{"arch": "mobilenet_v2", "model": "image classifier", "dataset": "close-ups of made-up surfaces with and without defects", "train_examples": 101725, "image_size": 32, "crop_scale_min": 1, "horizontal_flip": true, "targets": ["defect"], "num_classes": 9, "norm": "batchnorm", "activation": "relu", "depths": [4, 4, 4, 4], "kernel_size": 5, "stem": "deep", "expansion": 3, "widths": [16, 32, 64, 128], "loss": "cross_entropy", "init": "kaiming_normal", "residual_init": "zero_last", "optimizer": "soap", "beta2": 0.99, "lr": 0.0034, "beta1": 0.9, "shampoo_beta": 0.99, "eps": 1e-08, "precondition_frequency": 16, "max_precond_dim": 1536, "merge_dims": false, "one_sided": true, "adamw_lr_other_params": 0.003, "cautious_weight_decay": true, "steps": 16100, "batch_size": 384, "epochs": 60.8, "lr_schedule": "wsd", "decay_fraction": 0.4, "final_lr_fraction": 0.01, "warmup_steps": 3220, "weight_decay": 0.1, "adamw_weight_decay_other_params": 0.01}
Rows from block 12, named by matrix and row number. Rows with one number belong to one channel. Each number is 128 + 32 x the weight over the matrix's rms, rounded and kept within 0 to 255. All counts start at 0. Numbers have three digits each.
# convs0: expand pointwise conv (model.blocks.12.convs.0.weight, 192x64x1x1), inputs 0-63
# convs1: depthwise 5x5 conv, stride 2 (model.blocks.12.convs.1.weight, 192x1x5x5, trained with AdamW), a 5x5 kernel
# convs2: project pointwise conv (model.blocks.12.convs.2.weight, 128x192x1x1, transposed), outputs 0-63
convs0.62:153093133117144163151213180169146114156115129157100143120140115125148099135122149148135127139138146171104125143120092178053201142161145114139116091113197171116154064106172097171138166118098122
convs0.63:118085146167127139099120194113222130077143094113179105144153151121112084106102159202122080081168101119146187108110121160082144096128190130171184114166112072135121182145130125149130116098104107
convs0.64:102103102061124127109185137164150136138179181157142156104134145115109045155124130152149117068153170121072126124125092130094134091162103104175126102093142178151127134056158124085113139125117107
convs0.65:143074066122127127120098130145084078136204143088075137063053110130143110152079155132190111117095108026114093165095134127075141116133098158144095129152085083072053177140151122143118124136133155
convs0.66:079136126121124144076188130173166127136109115124137051150170065113103149107107165108138124153100129091115156083156183097169107139129126158151136123138116142156126118071115114108146136071107166
convs0.67:124155102115084133149089182148105109069103125109152109153138132153196139124069088153122082169126140131098157102144095081094084159191154166178154109179129143110065115106115157114157120078104144
convs0.68:108143156143159109162104191139157157104128166131139103106068145136148157115137173151152102113140117144144178114065123102087142154126124124145142187175212134151091120124105133117179104136200086
convs0.69:135084121084128183185056174143126172149108068109144148125075165128148067158190158144154119124175136126119161123157181157156146062168169126182133083143101162050094140092132112095127091123175111
convs0.70:129132148091103143156100104142157148135125216157128123129061119071099114181149144074130071142134140107163047131116147141136106176145103154145205160141104096097107184103128156093135167160100155
convs0.71:109134159081145142081158094146136129165127174136130128077135080118080118111202146080096127128171108121092083144153103159140118147139106085138140138101127140146134126108152114087127168131097175
convs0.72:094169096119146138145155138089140139165066103092111136155027207165128153152101148105183123104115129143152127113065126117128095130124139099095137136072090124164132123157119133120151091115141119
convs0.73:165155071124042117095130126085186158107145133126158147138117098051132167176084193104160200107126072128123127135055112123128156110148109115084132077107126153138117122140119125117133141137086104
convs0.74:184105108154181112091148129091119134154142159141128165120095098190165119182180118156115070062177037137113099146140116123140128171136104118146187085121155092137133171129122110077150097169145057
convs0.75:083150059150174090114106090105114141092103158102107161139117155158096155130076125160165107158209097149129174122122150196080102170180111061175132125148182155146140096107092150085162070112138183
convs0.76:143113077123127126180142105107104103072150128109149088077116126204144091120144205145112158062158168245154147165140121088132138128163109158144100125129091133118092139141100115156156129160187157
convs0.77:145120076109148152138087171143115140142136182088163054108129133197085099158169175148185128158090174159111162149136138133140110124089103092135161142146126154114129115088102199160172165076157153
convs0.78:108117106133123049103157154150203161082120115086115179098136086116143117095147102121080114086135067146149164121115101181103181163153142157125072133190168140170088109152102115121199149154120115
convs0.79:089155149121082114069099135126140135095139103128127151124126155112099103101096099188127120131158154077143117131143131151088134136147099121081074162113119071111091127046115149107100082192080136
convs0.80:110096102151123174122127139151114151120110098083173105177087189178121112182170092087087074121069122130155143126078108084163144086120154099195163110086134149143142150132105126124081107187240156
convs0.81:066138099148149181141132098069094132130092134114173058124111158106109108107119117134067116166175103137089111155139116116159136099137126154092134121074116183135107140123175140218190096137116148
convs0.82:151132126095132047055135079131166068122218106109116099156116131145164139130164147080099104146133093180165088119126105144153125074088150196138134088156182103139142189119124109073100126076042144
convs0.83:118115156062105125146089166153191107123116170217142100131095199101136126155064111102119179152143127134121074058054141091114180075116117108078095131137086098101132168070089140164137214068122174
convs0.84:090155148115169133140170132122123155165098127124147148079128100204147148135175186124147104051135069112112142138154065139131125173129118098134138128143143144136089116129089094115128170163113070
convs0.85:121118069159151135148100212126085145093061106143109157137062091142091113099136131117056098178105136135153110124171134111125116125090139093213148135175144133131218113088123163141098113105135130
convs0.86:135117110120095134168172156127174094137220166141112152088151174091141086159131127125136129051155149106084137157161112114172061123129104106142126144125107128119098132107138106099060064173136120
convs0.87:120167148089155130116171184082157189079060135111155115101128151163111115111102080133185140142154124130136140131109114114088131069138111114126172080091103087105179158138133121184128112154127134
convs0.88:122122167132118099112129131097141107091144116152145102118105139155148068189168106104166062083131163075141088163085112134143131151126094103108112168093124124128116139068165173107109168067162084
convs0.89:115166104096100136143156124120137162104111147122140146115057133155068125098093148072162140133119132127137151159089151124135091130122150125098184139133093090155149124112146114115179079074157079
convs0.90:093124170150073139139128113134147129183072097114103116108122122133140139109158149082107147150070143104082143157095105103164127121171059176102121130142164148121216145146098106159139132184093136
convs0.91:083147148205105127161121107121053130117174124135168109097219045117117121127089160091101123103155115096040131126177133119174109118124111116124206184150158104170185095080097123120115119193070152
convs0.92:165081151173107100118174089105174113104101097099073119120123149144125112171035079100186182132168168148104107154114174130179085161136146103133106140078113192111054162177187089124132120104098137
convs0.93:128147175140085191119121150042123108118187162108171115131134141098141161092123128168141134096150157101164183109042158156102172144105131187100115157137137104168206176109155118129112109134135170
convs0.94:162119161083100082113154104101129174117135133111095173113072112128140093173143163139048150131088118104101147104167113056129145092136136140105183156095123155087144121160132037168178134124126141
convs0.95:171172170086132175088126133133209085138123123130153120092117128125088186105126125112169143175081082161144106108127146155186133126202109128066112146075134214183106074102130109163148150093090132
convs0.96:132119108164194052123116125049164073148097079161129153153105121096125140114171114136135150161202113140109197130150116117149153099129111142133121124133163132125141153126125117143088160083145136
convs0.97:102090128113121112130112146130125130136144096123140063126102120128135111105200093105138114142111126076111173142148151126179074115044102151098121122128154095155123166071106095094091133147147177
convs0.98:138139096116136158082181158137131101106102170113141162119083149117127142120093130167162172064128116066126070144167095110140072153104133120041138118193159121117154125174080137145165088124146086
convs0.99:116120114114090147134128156134150166048122150110093151111120123127120139097101095136119108121156118106169195181116142109174091087120165110157112113109060161171108167084180087120129070099192127
convs0.100:131167112140095156076127151125150094068144140142164118124137170116093127141017126135106071167134101086114138213131121166143155104156110160134107088112138085182140093099125068122121133142196134
convs0.101:170135172074157080170066126096153140168120090117159105152085175119149061045145106186123142143128157120135127157165122209183084137170090103160138126109122094114173096170136165112192122121173100
convs0.102:119151158119175106178141101110122118144074115095103163113163130155157160078125043141086118136230160151190092101100162127121142150142122121163172107132070093113073137159225213153118098121102145
convs0.103:151099180102166152117092150115152132049063118110082152112207140146101104103106185159158097141170090075146058129167130103093177078082103128109094169149111098073076147120133049179127136117113118
convs0.104:154128111092151132100132140142173220144109126139125142165141164137072164174137199110098127100138069117102092110117107124097149149129122126127128145151099087130104139131073104102149138158157081
convs0.105:137147135153157152122148162133167119119113123201133139114080109122173095127125141134156094115145110104131148117101108102131186146123089152178137147105144164129142098147134129164141125115143109
convs0.106:096142126115128177124124159122179130139099113111107136088135181171118111103140154115125137201140079217155076096158062155127140104124154062091160134107177125146114126095099129067083151133092125
convs0.107:126142115094101177189175188188103103065144112170110119093139098131143113144128135109131187167126078104140149108101068122171208065139082130097119127156115177150145076080083095138091191122125169
convs0.108:158142134119198193141072213160124161149059122101179154141098102148120111107178127115124089154132124158111093146150109203136125118128110119127082135101102129121114113106092155186100142174175101
convs0.109:109115118115224124098086139140192157100170155123126166110131064149118107139157128144137082099054150088190078101168090122134150135120140138110150095107136086082122117152148105098197214111145160
convs0.110:129165167130152091102097144156192112095120103148114146098108096110112167115123149174106097110202103214106205137148117087120128135117090195088118113141181080159126107161123127166086144123186129
convs0.111:119199097142113111127165109132125140107104141126142122140053143157115148139144109128156112143115141101200114119075114155154092111132162153055145128095103100132111123077150138125175059112166106
convs0.112:089113159134161139123150151122176133106182146087085128082143127179178137119140083164105076085124122131113146107193088174137126076160160087112108129117128176147048170182045163165089100131121120
convs0.113:085109134108126112123043109166084130131084106137128078137155135132148137113159163165130084117185153135133128104100107130099177146156142133127103120138151083238072100136088143106113104111130103
convs0.114:122109131121107072076131121173152196041089198164167163156175105110145192140210106148114167152097186101168157071100080168137097131171134192107177142139154107096153195142111120093126121124125147
convs0.115:161100149052182125069098096124138167145065112142102107122116101196128134124145131129118126183113159122149119175137154089112146085105136110135126129156119102120150111075159101163165118087114101
convs0.116:107123132155114099125125069070133172157097163151090123129126142162137170101132123179164118074086146136100110107106135141070080140133083142113168135226072108101099080167091117168098096191125061
convs0.117:082032115096141076100158095112144128197080083156104112180094140130155129112156115135125144157096062152079096180144101135178111159114141139136150149151201126115151088158133138129175113184088111
convs0.118:150131154169148055127089120094115081138149135165124048088114083139117104099120120150127137141147122123115159141121128090154132097123092112127127130102053139157144123108123192123134107132168125
convs0.119:125175111144118088085068088096074165078077102128112093118154073167127190117088131119151131162136179116117122126109117108091149146110121124125103134091154130129141105081186138047127115165154214
convs0.120:113137148172101218221118136125153127195133095131130141113111187124115085161122178110103148100102104085107139096093090124139082164163118101158119126149074063123186121109140077164162131131153138
convs0.121:166147105099187147109092137136135100111095101097140119129173185120110156074141072144075090156163140054172148194166141080118176149121079117058145159151142114093183194167139195082076127121103124
convs0.122:105075141069106142116152145140220157148133103101102117185119132141094128143112130065125139153089131121155157098131121102183126155072128125092149151085098112109153114084133116148169109122097200
convs0.123:142172119157129107114233150098087152115156184138190174179153125061107172151135138153168131143178074156137050152160119142133130143137145095139075122172121184142142103114105100124129165064104130
convs0.124:155119139120104162131199141164206144124084129123184099138186129150162091085094206200113062104164123141101158117099121148143084123176108083128144095149133116130091164108200090119125082122089134
convs0.125:119127143134133118110150149137108066143109106149116162109121075121138109122121108131168110136127160137144118132067146104122191110115102181171129146096165179140144106160131161174124152115161064
convs0.126:128110146065180137117113132118145148093095086106124115136166127165117091139174116114109144159122123131086114147115132067145134181130133148134103136156138129066144122063101129128096171101127117
convs0.127:125137187115135134149168145112150177105134171131156158142145166115136169154140093128126180073129178180141123150131102116142098102122132156090112120134158133071148188049176137152150229147066144
convs0.128:112096135091126095106178136068162157150167100136103059184095139118123100119127136147117132136092132115101147118158168131167106105135128169162146118160145123233185160124141098066185117196094135
convs0.129:113125176183102069125135032113117105125139178162116091076077199164165158122118151112125136180078121079135164140158126161101141150128146164112173128146156183056127133164167097106150164071112109
convs0.130:119099140117149122132115135107134146146118121129091125141118109170152157138169121107124214158061115110099134146145186057157128116126113125128107097152189113078168138107149168104151148106145115
convs0.131:069137164160164093131128166116165232111156144116117067117146145043158132182147147122165154083116090122148157098127113118129095087215168106128121162181159147099110185088089153134137139136122129
convs0.132:091167102100096110093118104110138107107131130129110098142169145115071113138099129130111119185180150118129106112097110188145186129115134161097090151111141113119114046040094174128103082166114145
convs0.133:085169151131084128106103068125182118114117109143165085093121141092141154094082115131147165157115148076124135069122087143118167153168125104076083092182142112101114070110110122162123118144075075
convs0.134:116160138094100078116099093093116151086128108141115113107161128108102117058117132127085097150119148118131100158122127156104152145129137152075090145093143117119119080062158141120110143177104125
convs0.135:097149147118154141101145105120125130163082167148146150081129112163113131109173121092122146125134133112178114161137100176149119142107056093086172146136147172112103141143133134092107151176115052
convs0.136:102077123084188179044174122129170104144121144164089078164146114102180117122133190093081138143111111135135117135153157149158179118143168124128119140188089158146121141093117125092135121088104140
convs0.137:172116117099116157121080146164157129046094093099131071155123121109139119143115149144079152129157101107156177107149082107112151130224138046108158116097179132115148120151147156120164110132112126
convs1.62:123106140159081167116169139163117153177166142172169187158158138175136177137
convs1.63:156100112077107116111151172156114187199156099128153174162100157145104150110
convs1.64:160155156172170128138148127128146173151157175168152151187154097133155160157
convs1.65:165138096115113101120079138085154133091147130126145153066148082136121144091
convs1.66:144154112092170151170108107186144157064102173160098156169082162157117080154
convs1.67:118110136091110102108108093155149111135115088084106136115122107166145189183
convs1.68:145117120052085115144123133124115142129172116183134164177177115140177171145
convs1.69:143158160164116127110098092118089115083087078122125144197120099078145143062
convs1.70:211152140152109140112121127151175136162202179117132115132117137155105165112
convs1.71:178130127127136129169160122087152122162176134180156195158099127166141143090
convs1.72:130096081138154107147101111111086153185164099148151157129095153135116093093
convs1.73:139118099146140078085146071116171106122072114102096085132071166085185111144
convs1.74:126119163130051125125106141168154136053124125149153088109095132145058128098
convs1.75:107151143131164107086061103111101053112062067121077105132142148112119148129
convs1.76:110145166118075143144160169160116090136116109135077084072092135134158157170
convs1.77:102085091085123151128106080156158180165076160105136128163131120048090073170
convs1.78:161143094070110177109120175179093064111180111085113224145077126183141130078
convs1.79:123085082102143175120061126073123115130158088122138154144092115132172149042
convs1.80:147126081191126115082156144166072121159067145139117098106119136143156161094
convs1.81:134068089061098155129097126119155085111131132169076118115046141136139121121
convs1.82:184129155123125132067132190135197100094097020107153062079083107159138132157
convs1.83:109114131120095082101106177098159068130161092199105118112153086144136089156
convs1.84:091089163125115147124167069110102101133122090124168169143125089135166159153
convs1.85:143144147116108154154181093116112070104107154115072125077184127179163154100
convs1.86:209144139145130124160112080194177134159187141093155151129145165105127149137
convs1.87:105116147084054075129146148125071131179165114093132134168160078107106132121
convs1.88:156120130108161151160148125158150148124156158204159106155198123154107100162
convs1.89:106090079087114106125160147080096146167157147127172172133137143125109144133
convs1.90:094146114105142102111078093139118156095137131124105115111116172068127094143
convs1.91:140137137122093085140077078130132149120111151137129084065165096118119147105
convs1.92:095123087110099172158086145112136078148144126175124078159112177158126145122
convs1.93:171135140129171136101109118065134128114085141083080123078102080106102128122
convs1.94:112129174096112113162118099110160141137104071126148075118119208166139128117
convs1.95:096139138177120066133103132133163061123151058124102156151094126096155112063
convs1.96:105141167174150120104071086148134160123128110125118094085088140071107066130
convs1.97:071163185174109087075090108078118154089072135148101113163153079149161154159
convs1.98:146146147165159118163118091154145143089082135119116117092084135148150197174
convs1.99:143184158101116111125109092097077108081118136136151142093164159182131115168
convs1.100:100115118126062144128168135133121123116157168140162060082115129184093088101
convs1.101:068074141176082077107123105092121122150136127116146151177075079088057135093
convs1.102:148108144130066093095108080085083163232148115097133121129098078095144137120
convs1.103:151135132127160122181113148158073141091149155099102087106151118091069166158
convs1.104:144136118104114147135085116087134118106105132101082132173170185106153174155
convs1.105:101092112129134153140157162111135163159172160121152167177195122153124100117
convs1.106:133138137120076092098117059104143107085107074135117091076110120078125063107
convs1.107:152164160136094088133066089074174127091114112137141098101137144112091137150
convs1.108:173063121113102143061097111104128083080102088121104112117107080132133089102
convs1.109:125181151135171111176099101167139145111132104086160094122111118099165144122
convs1.110:102126134066102120109086134162116123146158149091074140194159086125134186076
convs1.111:135156092095076123171156102140094107164143057115137167161115137150154124103
convs1.112:119147158056118104164135138160110129102086151137185117131210150141124116174
convs1.113:157118094087085075104091081113140086111076095158073090091134111123147096091
convs1.114:073087117190128082177126145126131104211081145096107108106127137092165109131
convs1.115:099149087114168125145098132175157146121074144188195090078169088132163143160
convs1.116:100102104186151138179168143157101129128099171104187143089113164177199100081
convs1.117:110126164145064120076112135096111073152152117114120150155115090092107177155
convs1.118:161091092091102115102104107108119097101121095130109100067097110092120104100
convs1.119:100081061120173105111134149140074153164176116074154156104128102141130133119
convs1.120:142164135152136132131090038104141082083104069138085104148138091123150165126
convs1.121:141118128129165120102111100076116093142143074187100138160145105056076123106
convs1.122:169118182172117100133132143167095095136146122109082172163120099148164177102
convs1.123:174118146130130135112117144130191068126068088141071114093114110095126086080
convs1.124:140158160190113157064100113132179104159164149154155175130127091086136119110
convs1.125:157159162170153156122141134152133141159167154117166152163204117175136098142
convs1.126:149100089073053097127169163087088175170146120149142121132163134139077051130
convs1.127:135090114202101124106102121149121141146069117166149155115156125101086131165
convs1.128:150135135059094152092159120121109126077158153153136090158134186103095171124
convs1.129:164142195121109064115105129099166094056107120112096140173134120151186107075
convs1.130:124154079089110139157156147158111158151158094083127166140075149113115148102
convs1.131:076079111100099125090108095118133130126072145143182146121186136127158166150
convs1.132:107117123131158101108116113139151144178145094102174186156057142138107102114
convs1.133:095112131129105139098168162108102120136108149109100097073140150141124099126
convs1.134:086143084114159084126142129155144136181155112147150169172108083086148099107
convs1.135:127126160106122145180142175151144119164145081116131187159125136160161108175
convs1.136:097059090147067193114141140057079128153149070149125150187100139135150103133
convs1.137:155168121091204169129120090143152086084109149143091103110113163170179153183
convs2.62:147138110129127128091069133078025106100128126185122103133133126117121162119108120114111121123252070172143134132120097141148179093161090162106155158067133149131121077136178122106129119116135202
convs2.63:167112121133121161125121137112106146119161132161067137146099118143121110136135127162078133134129120140145147098124083153170138147147133080127105134112104080137128111173128128172169121147158138
convs2.64:161108107163138105109089104093061159083163150155110158186150109105140110120126162106105145103221153161195129088140100129140166142132116170116120152102121145105195133154101124153133164119131150
convs2.65:244176124174199089126130108105114131130139157090190207149131145159147105112117055140202114158095129140145103110207126155211196107154202202121196150091063190121136121159141170095067103111108105
convs2.66:159161104134089104162154119134150081132134119120174098157107111107106099143116140162106119094143177117080212157120130097070169127144115085151121091104139089146148144144082120079097150094113131
convs2.67:104113116100072108124090121126143180120083084090110120119138092149155219133191124180153110217098140168100149089108149069144138143144176161128140209165159169092073113134123089120131113130094102
convs2.68:123122123086142113131067112105091110120144132107166133152141146162128078151102154129126133173166109090179134128115102124111161082109128122132128153183148128142124129102134089129119105112170129
convs2.69:195171168093190112079185144165154123094146123213176089125157126108169161182184137115093163166098190098154156103090139208152111098153150080185156118139109088049128110125178026127169166109186118
convs2.70:133134145124094131143138136116134110093124141127152119123144173128100141117094106125138116115077155184141096120112151151131177153104115161124178148138130113089143160132113081135122041105127104
convs2.71:127146108152108151136120082169110159112132159165131119127146164122080134131131150026139116125147152168151122161111139077178151119105120140138099158088160124108136146131094144130111078135124159
convs2.72:111118152128127120148132132107125122151140128132103109073143145073091143163094143127132114132127108145112109131141115148163138134196143137086098121158143075142119172125118082135139128129129109
convs2.73:016127142145140119193136147107183103138164153141146138100144128142111098066094123052186076132116033125120182075141108136160164149123155153210140137133180115108154089073138112108141004121085093
convs2.74:169131082084178105140140116179122098102109182144113099172143196121133091150157123101151137139108156142069163184124102073224153015178097153115115144111127136073122058067144116096083148108123108
convs2.75:112104107160139096117104081098119152101117113150147108147057198130156162158162132118144152131166127108085102089026162190106144138145163166133147123074135159152128170082133123152132073086166149
convs2.76:150113191105129135137114115146117111163112111123147151126187101106158162148166132117126153188087124177105098076150101105104149130132129142209054212129153146160072117043130132153112082113116084
convs2.77:162197164131140126112100094188111106136141096161122130105124151159106143117206152107100174176129123156147113168157157173161133110098097131119142121123106220177128115205152097083137141114151147
convs2.78:109148137137122152088105137123097090126137111077109151133099108168155106140088133125165124150136055127137136101126111160141123157143087075141126102155168120119159144150126122105134093041130158
convs2.79:108156148113168127132153100106176151129132187164095165105115140132124142148060170137100099119124123121135096103128175075107111099100114137163188126147089148108119093142143081119080146113137114
convs2.80:154154154083124078106206094179113095131124135089116136068153132138149146174148149108118105122117165203130209069170179103079184084151139156131093252125142066130112131098150156177058108126069121
convs2.81:124141102183131061092121157173089189121106093146103185154128149140143085146154111135152142115159133104142138139108085087152133124146126109121168053086126137130176100164120166079096195102136157
convs2.82:136189084106174039199141033158127139172099193158095082150095126166145141064111126062145106146156081110128190140104167128131213068083161139121137089024082138136143181100072097156120126069103146
convs2.83:131163113203139156114100119118164145109179188134128068127124129109128103209102110152062219128141164166099135162113104108151133136148085118157107096095182139166125141214100110171117161112211151
convs2.84:117143112095147118129096111137138098132189180094130166136120123130138078122131093062144151153164058141108124122165098124163147132115124118151120105081139090122120141126143121104096091114108147
convs2.85:160123179082166148186078159127081090141086169196117082134194129142140144143170133151134174095124161133133134133102153075121182057195127133096119167233066097192143079117136103193134111134188102
convs2.86:173093072170116089074142102128122184172134116165093145175121048098151106111106117131071105142149164125177126094176098106090129129120142163089128068121106112117188138150110186205124200178119094
convs2.87:152111104145100158118124100135129164160149164151069150107129140050104129153124123167064135132113109138139177130113100162157148166231194128120158136139141057113078128176128125152165122160155170
convs2.88:109116129181109112140140107146125170086146179180102132139168141137111092076157159082113120133127152173223119112102111092144143114092132134129119160122119088122170155141077128173114123144111160
convs2.89:092125119144104141146119134129110128141135133128078126084155128067105124121105176109149123134111090142108122119140109115174139146194132133102085135150147086141148168141094087119152142131101112
convs2.90:120134153109144129033167098119117121144101087134187177167148188152121183111123176133104149078166125127155106110182117139099097128087118124130133120122135127106169085153200131206174088181116157
convs2.91:102176106184150153112177085069167131134097120143085180177118119153124104076197220139147120156111140145095133119122102171109141101101098205168165098127121134132140126076096124124050158095151187
convs2.92:213171097078139096134213112092148115139142110132067149093120116110102150157090145126124138125150095156138097119160055162137115129113110116092114094143062112159205083125084108164094167123201167
convs2.93:080204135133113169210075160147115173095111103131119072145120079154117091083134119147194180083134123115076118074087166101103122185078127087135129027081129098104135114115046111100115141108095121
convs2.94:118147117131137102096142169102164094082102139149147074125130187114084144205095170092093118141134108126099049120101165117089144132119075147163160086142154124185146095115113153200091042078167119
convs2.95:148129044056097072146093102150085066193111196134149096138120136129160136128067158128155160013199115120114123177141144107141123154156128144115137091028144122087210192172100107052106186115132122
convs2.96:112149101142068148124118086114148161090091180129093131109129116113100156071150127160159110166165112121197168142082152092121112143133149162099202061064162118110100128141098148079118134185084158
convs2.97:082164114186117127150111118133136103154098127175150147128163146148126151175100165096113119121121138139118195157122099150100141154151104097149191079133123103112107074141112140144139137085090164
convs2.98:177104084121139139146115117118096129111154131121193102086102182117114199161135127141056172053166180111103163162196055122167170160135118123132103197163157168109111145191112170171150133205149117
convs2.99:110194120123080224153119080139094135136153163178094168077148092148084138115132118093134069159129177166130181150150154097150123066130124115157120194162138070157079141136136179156148121125063126
convs2.100:091187201068175170133142102136130115150155229095133071088076110140171159147222087122102154108130093177136163190211084111196152101097158114149147098136184081101146176186152150137152113148167146
convs2.101:168094121103189142101134089180150150150149114110146111074124071125122103114143119124091104114113082134130128128140135127175147165143167109065095147154141148161091099151164140174137132119203141
convs2.102:079138173057153123140104129178125163084118111077195099071139196093187167095171135136134045107126157103079119139128172129193096184102255100141155132088092176107098098123099127139149071145138074
convs2.103:169140130171168137062153174123115101165125164079118081079151110081082129072065114150150105103121123153127116159083150064147138108155137152062159081139122128168157149186056133124155106163142144
convs2.104:111160133139139117105115141104146091117149141117153169147128117131152094132100093088117148160109130095145115124135125142105108151121112128151119123138158119137166177105103109125125131105140102
convs2.105:148105148098135120125081108128070151097146110155189132119112143113115130157141122165093106143190074152089157126131088112118139130138137148092131155126131123134106058151159132142117128135165196
convs2.106:124124130098139137177105098142090116142129089110168147099112125128145194167133156121132126158150169110028136132136118167148152134134142134134123131144133086120043133055120161131136145132090088
convs2.107:081106100141126157066091157145169099152103056138104155114157063185088211092161128189215138205094136089126154101161070232109119093097161121140191126131147116114077092105062109138141095120129053
convs2.108:068122064137112158117121129121136183138089131118125106139128141163116133134175091106172137115166153081186111173122124110148112135134144149123195064060140061087090139114092167165116144154172174
convs2.109:113159162109194153158080160126159111093147153132177039042166201070141084100089108085095146152124121122129070146155148095179159117171111188125129152110098144106150135106148132144147141152125161
convs2.110:112125142126128128109069095136079102120183125108173161128131116144134123135093147113147094147184094140111147124131125139130145140137120095147122143155147105134126144119130110125125146107136173
convs2.111:135134126161113117123135109132139133174136136136079119052149103073114145116114133123149125153135121172154109138133128110168127103202123128112103136138161061142090148117131098120121125107140117
convs2.112:071162138138177218139114078162095145081196207155056142065103133146107089105146128065204108168145029163158095140115173147169104092056152064156130125109156112163137101077144096113138115134113185
convs2.113:162129082091074096167091129118145153141113126141107115141081144102174162119139121102104149108107184162159103113129118164116140183182165194090104195079080133114139112163183128099115125144090119
convs2.114:148162141100163095129113134130176088120125183121146143152113176139121108105112101123175046113100109188184075158145168128105138099102145127116142152061086145116141182130150070094170050081105087
convs2.115:150127067096091093173196156128136117067087108141124000080044202138082129167114163103184152126116181089102132201094083041149136148170132148075160112084086108166220118106103127203112152121173131
convs2.116:090082213132074193110096154157123159096186155065124217098081098040151091062112084188135129130129106040128168113125116157193126142148130088121207060095209166095105128185172174105105136115144097
convs2.117:137099113156147093104135130110139101098104078137132077149112161143109082135128152107149103113159098171027145155103119121140135182140133081099145108086123144135150099119131112125125159104128137
convs2.118:126126091098119121142115193070145136120086144112120113137078117096158100100143072117165131160111191093091136109134164117129084161147125114117147119142132134101147106147128098097084126105103113
convs2.119:128124121106136071118140153107134125137094199133137130157113151117106180135088106059131154160119067119130082185122115076122124094157144152143186163093134143109079132076145104088122104131171114
convs2.120:195131139130066109203133121142141115141170146138169198103114149107210140121138094074167157116142132186104110168073153089121104110170132116152184196083162165154006042090158049041150112050156059
convs2.121:098067144072113183120082155177082130106163103097096108136168066121144132127218091116132131164110126094123110107116135112210104186122073118198067159123208154162105104157148159186053130115134119
convs2.122:107144105144079080178164110134157107138123117163144150151154170102124117153107124096146104122123149158145164149089090108135134149163090072106144113144112096097181116156105089145093136111122109
convs2.123:097097106101085136160111157120104126121058157112133123175129155117074163090154104169175131151115106117134091104137170119118172157104122145091200066162132166027120091095087110097127125147183093
convs2.124:151120161147157163100095159149140141113139137205120080126108066123115118114132131150109136142152118096145143126145155103150100052087093119076081061069084143131143116141140131118154174145137153
convs2.125:155139126120131166159082115104074095108150138145175146109116173116131131114147120146129092129211093152062146150139137097110168174150126126118146128141143103122104111170139129122123107124148191
convs2.126:155146129173108097136120134106147152088178076157110116133115127113117107146119116094102161106138174121125135108121125161158122122131124123116148146159114160152151150152116134114088140095156122
convs2.127:081085107179042130107207168128111115134152159122079117142106149142066166165161162147140135103172130156165176134113122084172157107204099178143144117103133125137208158161101163130052040198105143
convs2.128:116177106151117179135138116119103103105082061075121134128120182102103156161074187162134074112138112135121145136097094150158155175134076079182149145076124108096161113142081093080121115064125163
convs2.129:080140169118154170103126123149132087170151177102105120183155151159126128097145200195099126035174096130150054145116074127087141157162209107089128106114160230126108095144083112089130140093173191
convs2.130:174120096138161061101181100102128120091104085141167119136085166165081155118167142139101144135123145115121106156138124150169107111133156145121138130137102160126150147132111183088112166157147114
convs2.131:103127160153178113104171164162148106105139189173137176105116150096151133139143086123091108157109091074152134092150150125117120187136140109109119106134129141113171085140112105178180116155117137
convs2.132:107157140118121093125160130140118125137105161114123132120143103128135169119099170100125107153131074150146113163125123070147137103130084153125186127126138138099122104107125090115086134127121140
convs2.133:136179174161134169095094089053126167093111182104181161152127159101108070163141124095096127073160186108132201135148134139127145127087122127175167126085152090139124180195102141109155135090167111
convs2.134:124152127142128113122159120143146168126112192139104163143125096113121128117104122129135130139126085116140088148123119037137115079110103140144205106120139162101106106106105111134104143120156132
convs2.135:108117109096135146146109091150108150122163172077115124146095136182097118117112166102145103138150117130145113128132141122158168137082137125140155149124147122126124201142102155098108073121130149
convs2.136:116129158155136125087135157135122101120143150127132106132127140119112084177112121080118122099131150163087138168128146117131076135125085118140098119099145156136206124126122133127080141080121125
convs2.137:105115130148109177072113151099157149116098102085158115110108190185111110083100152130163026078142137158169080158127170095116112178074125132097132141107106183117186135141121066140106081151078109